Weights of a small contrastive image-text model: encoder activation relu, text encoder norm rmsnorm.
Rows from block 3 of the image encoder of a small contrastive image-text model, named by matrix and row number. Rows with one number belong to one channel. Each number is 128 + 24 x the weight over its row's rms, rounded and kept within 0 to 255. All counts start at 0. Numbers have three digits each.
After each channel's rows are labels from the 100 images, of 14976, where the channel reaches its highest value: "strongest on" is what is common among them; "lies over" is the class under the peak. Only what is clearly more common there than usual is listed. The data: rendered made-up planets.
# convs0: expand pointwise conv (encoder.blocks.3.convs.0.weight, 64x16x1x1), inputs 0-15
# convs1: depthwise 3x3 conv, stride 2 (encoder.blocks.3.convs.1.weight, 64x1x3x3, trained with AdamW), a 3x3 kernel
# convs2: project pointwise conv (encoder.blocks.3.convs.2.weight, 24x64x1x1, transposed), outputs 0-23

convs0.42:146173099135077123140146160132110163125117135119
convs1.42:134179135143148164147137143
convs2.42:156134141116125151138181141130095141093132150142188154164131130133132139
strongest on: desert world
lies over: planet

convs0.55:120159120114109158143125134145150167094167110096
convs1.55:086095120116096109130109109
convs2.55:135101097141130121124142108177140102137131136126116074125134074086119131
strongest on: banded gas giant
lies over: planet

convs0.63:083103133128118095142090133154118113116139177136
convs1.63:125122088096151099114139100
convs2.63:112097140133129156145118167114128086129122102121114160079098159140155154
strongest on: cracked ice world; full
lies over: planet

convs0.7:116165163115091111117103113134141129128092175122
convs1.7:137144160148149133114077114
convs2.7:144138169138130179105126138082131148105145137118117152149142154131098084
strongest on: banded gas giant; full; lava world
lies over: planet

convs0.23:142119083115130141125137154092079106126090116135
convs1.23:130122141142172157143156160
convs2.23:162108112137129146170123130079124096153140121122067125132136136137090130
strongest on: glowing rim; crescent; cracked ice world
lies over: planet

convs0.21:119133176101101119110149164119124165115133113090
convs1.21:149156141163163102153132121
convs2.21:122148144184149135131132141159129121105146150119163177132134128172162137
strongest on: ocean world
lies over: planet

convs0.52:126153142121115158181125157155123103149089116120
convs1.52:092089118110106129104105146
convs2.52:094124163093108099162122109153132139146155119132146110078137150153120161
strongest on: ocean world
lies over: planet

convs0.32:136135154136133116107085115155119091107101174149
convs1.32:147144122157178125147154139
convs2.32:118131105124093093107111168150146163097109096116100131129132127118091088
strongest on: banded gas giant; full
lies over: planet

convs0.38:144122101091152109129132111101076115088117125144
convs1.38:144137139146173162145156141
convs2.38:168125130170137123157154163067123121151148142091110128132130118129106108
strongest on: glowing rim; crescent
lies over: planet

convs0.54:142147075122082112102118109100108132128142158131
convs1.54:128143129160175159133149146
convs2.54:112129139075110111121155164127122149094125149139137084143156090142134160
strongest on: desert world; glowing rim
lies over: planet

convs0.44:128116078121157130120116179105094149132104114122
convs1.44:134173161147158152130118122
convs2.44:154144102092111077163106098146131122129139178151152128131141139104148132
strongest on: glowing rim; crescent; cracked ice world
lies over: planet

convs0.8:122110115147145139122169189099123097119130130104
convs1.8:141154143150155166140159146
convs2.8:132098129149121141184090145146128073143129123157160138118117101143105141
strongest on: cloud-covered world; gibbous; polar caps
lies over: planet

convs0.18:149092115091111122128106104097103129146148175134
convs1.18:136100145108144115087150096
convs2.18:109143108182144128124152090137158114140118153108089096136110139141166151
strongest on: cratered rock; cracked ice world
lies over: planet

convs0.45:151111147136145134117095085106098097095150150114
convs1.45:152164153159164144139131120
convs2.45:111179164132104127154169117127111142103126144167094132110124116130086113
strongest on: banded gas giant; polar caps
lies over: planet

convs0.40:106109096173109078117135136149111152157125133121
convs1.40:132102087106089103137128129
convs2.40:092157142145116128145132130102081120141101156183088146142103122121135115
strongest on: glowing rim; cracked ice world
lies over: planet

convs0.3:131117143186144157116105082126113158128110127138
convs1.3:114157101137158093150101137
convs2.3:124092116131156108128148147125186100158126090114111135126119143093157159
strongest on: cracked ice world; full
lies over: planet

convs0.33:146134124171122123120120157075114123106152144088
convs1.33:160151138152168156130150126
convs2.33:132083140095113115132123122133103126089127160138184143100149104158116152
strongest on: polar caps; desert world
lies over: planet

convs0.28:096138116100156116119143100145070127096111140117
convs1.28:143158142152179134145148132
convs2.28:127141144137142114129160095111126124097128107084136123133139057122098095
strongest on: cracked ice world; crescent
lies over: planet

convs0.56:097107095128118102093095110144118172120123158130
convs1.56:135104108118079098135103115
convs2.56:108088149137135158167135109107131116155124172154123162119105129163090125
strongest on: cracked ice world
lies over: planet

convs0.0:131100121150079132096115157083138113130122135096
convs1.0:135164149155172143146141126
convs2.0:106062151121106118128112147132090125141110125133125111113180139164137152
strongest on: desert world; glowing rim; polar caps
lies over: planet